From a checkpoint of a small segmentation model.
Training: adamw at rate 0.00099, batches of 64.
Data: trained on analogue clock faces, 48750 training examples, 16.9 epochs.
Rows from block 2 of the encoder of a small segmentation model, named by matrix and row number. Rows with one number belong to one neuron. Each number is 50 + 12 x the weight over its row's rms, rounded and kept within 0 to 99. All counts start at 0.
After each neuron's rows are labels from the 100 images, of 14976, where the neuron reaches its highest value: "strongest on" is what is common among them. Only what is clearly more common there than usual is listed. The data: analogue clock faces. In brackets: how many of the 100.
# fc1: MLP up (encoder.blocks.2.mlp.fc1.weight, 384x96), inputs 0-95
# fc2: MLP down (encoder.blocks.2.mlp.fc2.weight, 96x384, transposed), outputs 0-95

fc1.305:50 47 43 51 42 35 86 59 58 70 34 60 54 27 56 47 43 57 39 58 62 33 48 51 18 64 46 52 57 43 54 59 44 43 53 64 51 59 60 56 46 65 40 47 44 64 50 41 49 62 58 59 57 49 60 56 60 65 32 42 46 55 56 52 14 45 74 51 35 44 60 34 34 63 45 41 47 15 60 56 54 42 66 48 43 57 55 63 59 70 47 62 50 70 51 57
fc2.305:50 46 37 52 38 68 66 50 41 42 53 42 59 46 44 63 57 43 30 66 30 41 51 34 61 30 53 58 40 52 63 52 44 36 61 56 57 56 43 48 62 55 49 53 40 46 51 55 29 18 51 39 68 20 65 51 51 53 70 32 53 61 33 48 61 42 41 57 58 32 45 38 51 41 40 31 56 44 43 30 71 74 45 55 61 54 57 32 54 21 62 37 55 52 36 38
strongest on: numerals (60)

fc1.321:40 47 48 44 47 48 40 35 51 19 33 78 44 76 45 47 58 72 46 34 33 59 48 58 41 47 51 58 26 72 44 48 53 38 46 43 45 41 51 42 59 46 41 57 54 29 47 46 54 59 42 30 61 47 39 52 33 76 50 45 38 58 54 60 46 72 53 67 49 55 51 27 66 60 40 66 72 54 35 47 54 52 54 34 46 57 66 52 69 46 52 62 36 70 67 58
fc2.321:55 46 42 37 33 51 34 67 55 68 68 51 44 45 43 45 60 63 55 58 57 38 77 40 70 46 49 44 52 23 34 60 55 55 59 44 35 44 49 76 61 70 68 56 68 60 27 37 33 54 51 34 47 52 41 54 86 30 48 50 66 35 44 39 51 63 60 28 64 47 52 56 33 39 53 41 32 68 38 52 42 54 43 58 49 59 58 51 53 46 56 59 56 33 53 48
strongest on: four ticks (51)

fc1.184:56 46 54 31 57 53 64 48 49 33 27 61 33 62 48 52 63 55 65 45 58 47 41 48 52 39 54 41 26 65 54 22 48 22 38 46 54 45 59 51 59 51 63 42 63 53 58 70 53 46 14 37 55 62 27 50 37 58 59 31 43 39 43 63 65 49 29 53 57 57 61 50 72 51 45 42 54 55 45 59 59 63 28 32 44 57 69 40 48 38 59 44 61 64 64 57
fc2.184:47 28 33 32 40 53 35 42 57 31 66 40 54 52 46 62 44 48 72 65 41 39 60 42 64 48 60 51 43 19 60 70 49 78 40 39 42 83 46 47 52 56 35 37 61 64 47 48 51 55 55 53 59 50 41 42 60 38 26 36 60 43 56 46 39 45 46 50 30 54 72 58 74 50 64 54 41 29 28 48 61 43 34 49 52 57 53 55 48 54 44 39 61 45 44 62
strongest on: square case (62)

fc1.68:77 52 48 55 61 47 58 49 46 62 60 51 55 54 76 49 51 39 50 26 56 55 36 43 43 50 36 48 48 51 46 42 45 43 34 33 51 61 38 58 58 47 56 60 56 55 49 56 47 66 52 15 40 62 42 52 22 58 54 33 38 59 44 58 78 32 14 46 59 43 35 64 63 44 33 75 44 64 57 35 40 57 56 72 60 50 53 57 56 58 57 33 56 46 51 51
fc2.68:32 44 52 49 44 45 52 65 35 48 40 35 72 43 57 46 75 49 59 53 39 48 45 49 57 40 71 33 66 57 58 53 45 64 63 32 48 61 55 65 46 44 52 55 59 57 41 58 55 58 54 60 40 90 49 67 65 16 49 51 50 51 47 33 58 61 58 67 50 51 50 80 62 48 72 60 52 54 32 40 20 58 55 44 50 49 38 54 55 51 57 39 64 65 59 37
strongest on: numerals (54)

fc1.219:62 55 37 36 47 55 43 46 49 52 66 62 66 51 52 61 75 40 72 36 50 48 51 62 52 56 59 45 50 50 41 32 54 43 38 32 53 53 73 45 67 51 55 41 46 46 30 44 60 56 56 40 27 53 50 46 36 63 70 54 50 51 75 60 67 37 41 42 80 53 43 59 62 45 41 52 58 63 71 35 48 43 37 71 35 82 54 75 55 44 61 48 67 37 44 47
fc2.219:44 51 54 61 52 50 46 43 50 45 52 51 41 26 40 41 37 26 58 33 66 59 39 40 46 32 42 66 54 48 43 60 52 79 53 42 49 43 44 65 36 59 49 38 57 36 21 72 45 43 18 48 62 45 44 51 56 31 63 46 62 47 54 51 25 53 46 61 44 62 47 66 62 55 65 73 37 55 35 39 50 50 55 41 60 46 54 52 55 60 36 40 70 65 81 59
strongest on: minute hand past 8 (31); minutes: 40 to 44 (31)

fc1.316:54 29 42 51 48 28 62 49 50 60 47 55 55 37 61 37 55 41 50 44 38 57 44 47 29 58 63 63 40 71 54 46 36 42 61 57 66 31 31 47 60 27 53 50 34 69 58 35 65 49 52 55 43 36 51 43 25 40 66 38 31 56 62 58 54 61 52 34 47 75 50 58 54 54 28 58 46 49 60 53 38 52 32 71 72 22 34 63 56 58 61 58 54 58 60 59
fc2.316:48 64 47 47 48 33 53 54 35 52 41 55 51 49 57 44 50 50 54 67 40 66 49 34 69 48 65 35 58 65 52 32 27 63 50 34 56 60 57 67 48 45 55 59 24 39 28 40 73 33 42 60 42 52 37 69 49 40 34 39 56 39 49 31 55 61 59 76 52 48 42 78 63 34 43 61 44 52 49 38 30 65 61 42 50 56 33 38 57 53 43 52 57 74 68 56
strongest on: numerals (56)

fc1.324:68 23 67 55 64 27 57 38 47 73 65 58 36 49 27 52 56 55 50 48 56 45 48 64 44 68 43 63 64 67 41 70 46 57 65 28 50 33 70 69 60 53 48 58 52 54 42 60 36 66 53 39 54 56 57 37 54 68 54 72 40 66 36 49 35 53 41 30 48 62 45 34 25 49 46 52 33 30 57 52 47 50 53 35 44 53 39 56 49 57 60 65 50 65 64 52
fc2.324:51 37 42 67 19 61 68 52 51 43 47 50 56 41 28 60 39 41 49 40 75 40 59 55 53 44 56 50 38 47 54 61 38 48 50 44 31 40 47 51 51 45 45 57 27 61 53 32 64 57 49 59 37 38 29 49 39 46 73 37 38 40 42 27 54 37 52 56 43 34 46 55 51 43 62 52 59 39 48 81 55 40 55 71 41 41 57 60 39 38 70 52 72 48 30 23
strongest on: dark face (67)

fc1.361:26 52 46 27 63 37 49 41 52 58 43 59 60 39 43 50 47 48 35 47 57 45 72 49 36 47 33 52 28 44 54 50 62 41 59 38 43 55 31 69 66 55 70 35 54 51 51 42 49 49 50 48 67 59 15 68 52 53 65 34 24 52 50 44 44 56 44 61 18 83 58 57 56 56 54 33 37 55 58 60 46 68 47 55 51 75 53 37 60 52 52 50 47 46 59 46
fc2.361:57 45 38 41 43 57 42 37 57 37 38 66 50 85 42 50 53 34 68 46 39 50 34 62 28 75 40 36 42 59 50 41 55 35 35 54 66 62 51 57 60 61 70 49 52 68 56 24 37 69 49 47 50 56 50 60 47 62 70 51 44 40 29 56 30 51 55 62 51 52 40 59 60 35 53 43 33 65 21 51 40 27 53 35 48 54 66 51 46 53 71 56 48 55 47 49
strongest on: minute hand past 7 (28); minutes: 35 to 39 (28)

fc1.281:42 63 44 42 51 57 65 42 47 50 52 90 47 60 47 40 56 41 53 34 53 58 47 37 48 46 50 53 26 43 45 44 37 38 26 66 50 65 30 53 42 36 96 23 62 62 58 40 52 42 43 48 52 54 41 36 36 65 40 28 50 50 54 57 63 51 42 68 31 67 50 52 67 62 54 44 53 33 53 66 59 48 45 50 45 49 49 48 39 50 64 51 42 36 46 62
fc2.281:64 55 52 58 78 59 47 52 55 34 54 52 48 57 29 50 45 52 49 50 37 66 43 45 58 51 52 53 39 33 82 47 54 51 46 31 59 93 66 56 54 72 30 45 48 59 57 36 46 47 43 42 57 74 47 63 62 48 49 63 49 49 57 30 62 39 58 46 52 48 60 58 59 35 73 47 27 40 43 60 26 45 52 39 51 42 52 43 75 30 56 44 48 58 58 48
strongest on: dots (55)

fc1.58:52 45 55 53 57 63 55 57 60 51 30 45 44 43 64 47 43 54 46 25 67 52 47 40 40 52 52 55 50 36 55 53 50 40 49 56 45 53 65 50 59 51 46 06 36 45 58 38 51 90 33 59 74 58 36 62 52 60 58 21 38 41 49 53 46 53 43 59 43 61 54 62 60 79 39 55 56 40 58 41 66 54 41 52 23 40 35 53 44 46 53 41 71 42 50 35
fc2.58:36 60 39 33 58 26 57 69 53 35 59 38 50 61 63 25 65 45 75 60 47 34 59 21 39 46 58 58 43 38 69 52 42 51 38 46 59 52 65 64 43 71 45 50 58 56 41 53 62 45 49 40 62 64 36 52 62 48 75 55 42 35 29 63 38 66 53 38 68 59 47 60 58 47 53 36 33 63 31 45 57 26 60 46 42 44 44 67 55 46 54 58 64 41 51 54
strongest on: second hand (78)

fc1.275:28 43 53 53 65 69 37 42 38 43 58 61 62 37 67 35 49 47 54 52 56 55 41 72 57 49 48 51 55 60 37 54 47 32 47 52 28 62 42 33 73 47 75 38 33 63 64 21 26 45 31 38 56 56 43 54 45 58 59 39 58 67 52 60 38 48 30 61 42 52 55 60 55 55 50 39 54 26 52 65 55 64 42 63 27 46 67 46 45 24 54 59 57 40 44 43
fc2.275:33 79 44 67 61 49 29 52 50 59 48 60 65 41 43 35 33 42 45 48 47 53 42 47 50 49 53 46 62 31 44 24 53 52 45 50 62 55 61 28 54 76 65 52 63 57 40 47 58 54 63 42 68 63 57 72 55 45 50 50 60 35 50 42 29 47 71 20 59 50 40 46 38 52 45 49 39 57 35 41 45 45 67 54 65 35 64 44 62 62 80 32 63 38 45 53
strongest on: dots (57)

fc1.28:50 46 48 58 54 43 73 59 63 56 46 50 79 49 39 46 42 70 52 46 33 39 37 50 17 91 60 54 51 50 43 50 63 45 48 66 52 58 60 54 38 51 35 51 40 44 59 41 50 35 49 57 62 41 52 48 69 63 52 45 66 39 58 47 49 57 53 37 34 41 46 51 55 71 55 30 54 75 52 56 48 40 47 53 28 39 67 48 33 50 59 62 27 36 22 43
fc2.28:52 61 37 53 50 51 60 54 19 73 58 44 54 56 68 56 50 63 61 46 43 55 54 50 47 21 42 31 62 57 60 50 55 37 54 39 62 49 56 43 43 67 31 44 70 40 35 56 48 54 50 36 62 54 37 22 60 52 43 34 53 31 46 52 56 59 43 50 53 50 27 57 52 58 71 77 46 30 55 58 50 52 60 59 27 48 33 39 52 23 50 24 56 40 55 41
strongest on: second hand (71); dark face (65)

fc1.83:43 58 43 31 56 35 52 46 36 33 26 51 43 53 64 42 43 54 48 64 58 63 44 74 57 55 45 64 53 71 31 49 54 44 61 60 39 42 40 34 50 42 51 53 50 49 50 42 54 63 40 37 51 19 64 54 27 71 57 38 53 58 45 68 49 53 17 50 59 63 55 36 54 54 32 45 34 47 56 33 65 44 52 45 31 51 78 29 51 56 57 60 55 70 59 56
fc2.83:57 36 61 61 52 68 30 61 69 43 48 46 53 40 66 39 76 49 47 49 53 49 29 65 57 42 48 33 48 27 33 70 45 58 60 53 39 47 64 33 57 42 41 52 50 70 53 60 36 49 49 42 53 48 57 42 78 30 34 59 62 39 43 47 43 51 53 33 43 37 45 69 68 45 56 42 39 58 49 28 69 55 66 82 43 55 53 52 40 52 40 62 59 51 32 40
strongest on: dark face (63)

fc1.193:60 34 58 65 60 68 49 61 51 40 42 48 42 34 71 42 58 46 52 24 58 57 50 42 39 37 55 56 47 57 46 48 49 31 46 59 52 48 68 58 60 48 40 13 38 42 75 32 45 78 37 54 68 53 31 54 63 63 78 33 43 43 42 48 48 58 62 55 51 55 44 62 59 66 35 54 61 40 51 53 60 68 30 44 38 35 34 55 46 43 53 44 62 49 42 31
fc2.193:43 68 44 51 60 32 41 85 55 27 42 33 55 63 58 25 38 54 71 55 49 38 54 36 36 57 43 56 44 29 63 53 49 62 45 51 54 54 64 61 52 76 49 53 54 40 23 41 53 66 62 38 49 69 52 57 53 43 61 46 46 26 41 51 26 67 39 54 56 68 52 38 59 49 45 63 44 53 30 38 58 28 54 34 51 37 60 64 57 50 65 50 56 48 50 48
strongest on: second hand (71)

fc1.352:62 47 51 30 52 45 61 52 46 16 48 56 52 56 64 43 60 50 26 45 44 49 60 60 46 24 44 61 39 69 39 47 46 30 55 37 41 41 62 52 55 56 59 25 54 39 70 50 48 71 38 38 60 30 38 58 59 65 53 61 36 42 55 52 36 62 35 73 49 76 46 53 61 66 39 46 47 42 55 41 61 73 36 28 47 65 58 50 60 29 49 38 54 59 50 54
fc2.352:48 43 61 40 24 48 46 66 70 50 52 43 44 57 58 53 49 48 66 57 56 45 49 58 79 46 56 39 56 17 67 47 55 58 44 53 36 46 34 49 39 63 60 59 46 57 38 53 47 48 46 46 43 61 64 36 72 38 49 46 52 54 36 28 31 47 50 45 35 55 50 62 76 50 54 55 33 49 44 58 74 28 56 64 32 59 61 72 44 39 79 41 59 27 49 47
strongest on: dark face (82)

fc1.306:21 36 42 56 56 37 73 48 66 65 66 46 57 38 49 24 63 60 55 43 50 55 36 47 45 60 59 66 49 52 24 35 39 43 50 56 74 35 55 47 40 37 44 41 58 73 47 56 38 52 32 45 43 47 47 70 34 40 54 41 58 79 46 52 55 54 40 37 37 68 45 70 55 52 40 43 59 57 69 47 68 42 18 51 44 55 57 53 51 57 56 50 66 59 49 38
fc2.306:59 68 40 47 25 25 41 56 35 44 45 48 35 29 57 46 51 33 48 43 52 50 62 46 67 58 69 50 46 63 58 52 33 67 61 57 57 54 80 33 44 51 56 44 53 36 24 48 66 51 45 50 47 61 53 54 43 57 56 57 35 37 45 55 45 56 44 60 74 52 48 56 63 34 69 52 39 40 30 46 40 49 41 40 52 57 16 65 54 66 46 33 71 36 39 59
strongest on: second hand (75)

fc1.214:49 56 67 33 56 36 70 48 51 34 45 52 55 38 49 54 56 58 51 65 39 70 55 59 34 44 51 52 76 44 38 59 44 43 35 37 28 46 57 42 87 38 44 74 38 38 47 56 42 53 41 49 57 59 30 45 59 52 61 38 13 61 55 56 49 45 42 53 28 56 43 69 56 59 54 51 43 46 30 45 59 44 44 47 55 57 48 68 55 43 24 58 39 50 74 57
fc2.214:57 43 37 51 44 61 46 41 50 51 33 54 53 72 32 48 46 37 63 54 57 40 24 62 53 65 54 30 41 54 61 45 53 63 49 49 54 55 43 48 24 73 47 46 58 73 55 59 73 51 75 49 33 39 53 46 25 45 39 50 79 61 63 65 60 37 60 60 45 29 35 39 55 51 44 53 78 54 43 64 49 69 55 53 42 49 53 27 45 47 69 41 62 58 48 44
strongest on: minute hand past 8 (31); minutes: 40 to 44 (31); minute hand past 2 (28); minutes: 10 to 14 (28)

fc1.13:78 31 58 40 46 57 51 34 25 51 51 69 49 59 64 50 64 53 56 44 38 50 49 62 56 55 43 37 37 62 52 41 55 51 55 38 61 50 26 60 63 48 61 24 34 58 70 47 35 41 44 43 40 51 38 51 44 39 56 32 39 50 62 71 63 40 36 44 27 35 53 55 65 63 54 49 63 30 41 42 45 73 40 49 32 56 50 67 35 24 60 48 56 40 34 43
fc2.13:63 62 44 31 55 37 58 43 67 44 35 50 63 56 43 40 30 50 55 47 34 56 31 49 49 58 62 45 40 43 56 54 70 62 59 44 41 52 49 59 53 62 35 55 75 54 33 51 67 66 52 36 53 54 44 61 45 31 33 56 55 33 52 22 37 56 41 65 51 51 54 33 76 35 46 83 50 40 33 37 24 39 49 53 57 43 57 52 58 40 56 36 36 46 68 65
strongest on: hour 12 (25)

fc1.120:76 48 42 36 53 54 70 53 53 55 53 75 24 52 65 39 76 61 54 42 43 39 49 46 52 19 55 44 43 65 24 35 42 43 62 57 30 49 53 39 56 53 69 32 50 54 55 53 58 55 50 41 62 51 43 41 56 58 41 53 52 38 56 58 49 55 35 56 42 57 55 72 56 69 48 51 54 53 43 41 69 57 16 32 64 49 49 68 54 26 61 37 52 53 53 62
fc2.120:33 60 54 55 34 45 38 41 44 48 55 44 63 35 51 53 58 55 60 61 43 54 34 69 58 43 45 39 47 19 34 35 46 75 29 54 51 44 46 64 47 83 31 46 36 39 43 48 48 47 52 40 49 56 68 49 66 58 40 40 59 53 45 37 27 39 34 30 43 57 55 48 74 44 47 65 37 35 51 37 70 65 58 67 51 80 44 50 52 63 49 56 52 47 34 45
strongest on: dots (75)

fc1.174:63 48 45 25 60 42 61 57 56 46 57 51 50 48 39 48 51 35 53 62 34 38 31 73 48 49 54 36 31 67 52 50 57 60 52 40 61 42 47 49 57 45 31 28 33 42 41 67 39 55 44 54 75 44 43 51 39 43 57 55 53 63 67 72 49 56 22 41 50 40 35 62 56 47 61 55 32 52 38 28 45 40 38 44 20 48 53 47 39 15 56 62 39 35 50 52
fc2.174:41 45 37 18 38 62 74 46 69 59 46 62 57 54 41 37 39 52 52 47 58 72 54 47 52 47 49 70 41 43 44 35 54 73 49 43 47 47 29 28 38 56 47 54 69 36 39 52 57 39 59 34 40 51 51 48 47 28 50 38 73 33 37 26 34 35 58 43 50 69 53 66 62 51 59 64 51 31 46 56 48 44 68 64 32 43 47 43 36 42 53 42 69 46 59 65
strongest on: dark face (83); square case (61)

fc1.298:34 55 56 37 57 45 45 35 45 41 50 59 48 59 66 24 33 61 52 49 42 75 38 76 48 60 48 60 42 81 41 42 55 40 52 42 39 54 48 61 72 45 79 50 26 37 63 37 41 48 36 38 47 50 59 68 35 64 62 46 44 65 46 65 41 49 29 39 57 52 45 42 61 55 36 57 40 53 36 58 62 52 46 36 47 45 79 36 62 35 65 58 50 52 56 49
fc2.298:54 40 46 54 70 64 38 62 36 68 54 43 59 27 56 31 58 50 57 48 55 45 58 56 83 37 43 43 56 20 32 63 41 67 42 46 42 67 67 43 58 60 51 54 55 70 51 33 49 53 45 50 61 40 52 44 76 26 31 39 61 42 64 46 42 43 65 41 40 32 70 52 73 43 56 40 39 40 41 41 55 50 53 77 53 47 59 54 50 44 65 47 59 44 42 48
strongest on: dots (51)

fc1.258:27 59 53 66 52 47 54 54 60 62 54 51 50 41 26 35 63 41 72 33 33 57 46 53 46 52 59 39 56 52 39 30 48 51 72 76 65 40 55 34 50 48 29 27 61 52 44 27 61 57 47 55 64 38 46 48 42 53 68 49 55 64 42 64 45 60 60 33 40 57 32 78 58 68 40 43 56 54 42 37 54 48 35 54 29 38 46 53 28 62 54 56 64 45 41 35
fc2.258:61 76 57 39 38 34 60 52 48 53 40 35 52 53 61 30 52 40 50 56 62 71 66 37 43 58 69 44 48 54 53 42 41 63 47 45 62 37 58 47 42 73 45 54 58 41 21 39 57 43 53 37 55 37 44 53 52 56 42 49 65 29 39 56 44 60 30 54 58 81 38 32 64 57 52 37 36 33 46 39 63 39 43 58 59 38 36 54 52 39 24 49 76 48 30 40
strongest on: second hand (78)

fc1.167:57 49 48 36 66 53 47 33 42 55 49 53 46 53 48 42 41 65 48 48 49 48 49 57 47 50 67 50 40 44 51 46 65 41 58 27 55 38 55 79 70 47 45 39 43 39 64 64 49 38 41 39 43 61 48 46 17 48 50 53 39 73 53 54 69 43 33 26 47 52 45 61 57 44 78 42 37 37 37 43 45 64 45 45 06 70 55 59 39 20 46 48 54 51 45 49
fc2.167:50 45 52 40 38 41 52 58 62 54 46 71 50 64 47 41 44 48 48 37 51 47 56 57 56 65 58 28 22 52 49 56 63 58 29 57 37 53 51 51 60 61 45 52 70 58 40 57 65 44 57 59 68 39 57 65 37 36 41 61 54 48 49 31 48 58 59 56 43 62 40 53 69 52 56 59 48 36 31 60 20 24 58 62 66 62 74 60 44 63 50 13 57 48 61 69
strongest on: square case (65)

fc1.310:59 64 49 48 60 55 57 53 53 34 55 39 46 53 52 53 65 28 56 73 70 27 47 51 28 22 38 44 44 65 53 58 41 49 50 38 45 73 52 59 50 36 62 35 60 47 42 37 53 70 52 33 34 37 53 38 35 55 61 47 26 41 54 33 57 58 30 38 54 53 37 49 56 35 55 74 44 43 58 51 36 59 62 66 67 53 36 72 36 61 61 56 39 40 65 51
fc2.310:30 38 43 53 46 68 36 71 52 38 49 29 57 62 39 52 40 39 66 48 72 44 38 49 62 46 49 61 20 52 55 55 48 71 50 52 41 71 29 43 66 56 29 50 52 52 48 48 60 47 52 64 42 60 68 41 66 39 53 58 36 57 59 37 47 52 63 60 68 33 51 70 61 52 50 53 54 56 53 42 36 46 56 50 34 60 52 33 61 42 33 47 62 64 89 40
strongest on: ticks (59)

fc1.65:54 43 39 30 63 59 54 49 37 32 36 62 58 74 55 47 49 47 48 56 36 49 54 50 50 64 60 45 34 60 49 32 55 31 39 52 78 67 39 67 77 42 59 29 53 57 67 56 52 62 49 56 51 46 34 52 22 56 49 63 56 59 69 61 76 44 38 46 42 43 52 63 72 60 44 49 51 30 42 50 45 80 32 63 34 57 37 54 48 37 43 47 58 45 51 45
fc2.65:59 45 52 30 46 37 51 54 48 64 38 56 50 61 60 41 38 51 48 59 36 57 45 37 60 85 76 41 64 44 42 57 59 59 41 51 50 61 35 49 50 61 70 65 54 57 36 59 46 49 59 36 58 48 46 55 41 26 44 53 60 42 42 39 32 16 57 59 45 74 53 59 72 59 51 48 40 50 28 63 23 40 61 44 49 48 47 39 54 49 51 28 54 75 64 61
strongest on: dark face (72)

fc1.78:27 52 37 46 53 37 58 38 38 39 37 71 50 70 43 43 65 45 60 46 51 58 36 65 29 43 54 59 26 75 42 41 43 28 38 64 49 38 51 42 45 44 61 59 58 53 53 44 66 51 34 38 53 30 43 31 40 71 45 39 46 51 45 58 56 73 52 53 57 54 63 39 69 67 33 62 59 53 41 44 57 49 36 32 50 52 79 49 68 40 50 57 41 68 62 59
fc2.78:58 36 52 42 55 77 60 52 61 45 67 49 32 63 53 37 70 54 61 44 45 47 55 38 59 56 54 32 52 29 49 68 50 63 51 58 42 59 39 49 44 72 34 45 46 53 19 43 48 57 32 41 50 56 54 49 94 34 42 33 75 46 60 41 47 56 55 55 34 42 59 63 72 45 52 49 52 52 38 53 43 52 38 53 49 58 53 73 45 36 50 68 67 49 32 51
strongest on: four ticks (50)

fc1.300:51 38 57 38 47 56 57 53 69 55 70 30 62 35 63 38 58 36 68 40 61 44 68 31 48 23 44 64 40 45 34 58 40 67 48 77 61 55 41 53 75 36 64 37 32 62 62 19 35 63 45 52 55 62 50 46 38 46 52 37 49 49 56 47 38 51 57 69 36 52 35 59 49 63 40 47 53 32 65 61 58 67 40 44 46 35 46 48 47 51 42 73 55 56 61 52
fc2.300:45 73 52 48 43 51 58 49 57 43 31 46 59 56 40 57 49 54 62 67 46 36 54 70 51 54 73 45 67 50 60 19 40 63 39 46 55 59 48 65 68 57 55 44 39 38 56 48 60 30 56 51 65 56 53 55 39 56 42 50 52 41 33 34 36 33 55 68 65 50 47 51 52 19 49 58 37 55 43 24 64 70 45 29 58 29 26 47 62 68 44 39 35 62 43 55
strongest on: numerals (88)

fc1.14:59 51 59 60 47 43 52 33 62 52 60 54 57 53 53 37 59 52 39 38 47 56 56 46 09 58 51 44 32 66 38 45 41 46 63 54 59 50 45 56 34 20 33 57 58 57 52 72 35 32 38 44 44 31 37 40 40 48 42 69 41 61 66 48 68 83 49 41 30 67 42 64 53 57 52 44 50 44 59 69 56 57 62 62 65 42 59 36 60 59 54 40 40 46 71 48
fc2.14:62 45 39 60 30 51 41 61 26 77 54 46 62 40 58 49 51 52 37 54 58 57 46 36 66 48 56 32 57 60 48 45 19 57 58 48 51 75 57 47 42 51 60 51 42 61 28 30 62 28 47 39 48 57 55 51 64 43 45 58 60 45 48 45 33 60 57 28 60 22 24 50 62 29 57 66 46 45 53 54 54 49 57 61 64 45 47 48 79 67 36 53 57 37 51 40
strongest on: dark face (64)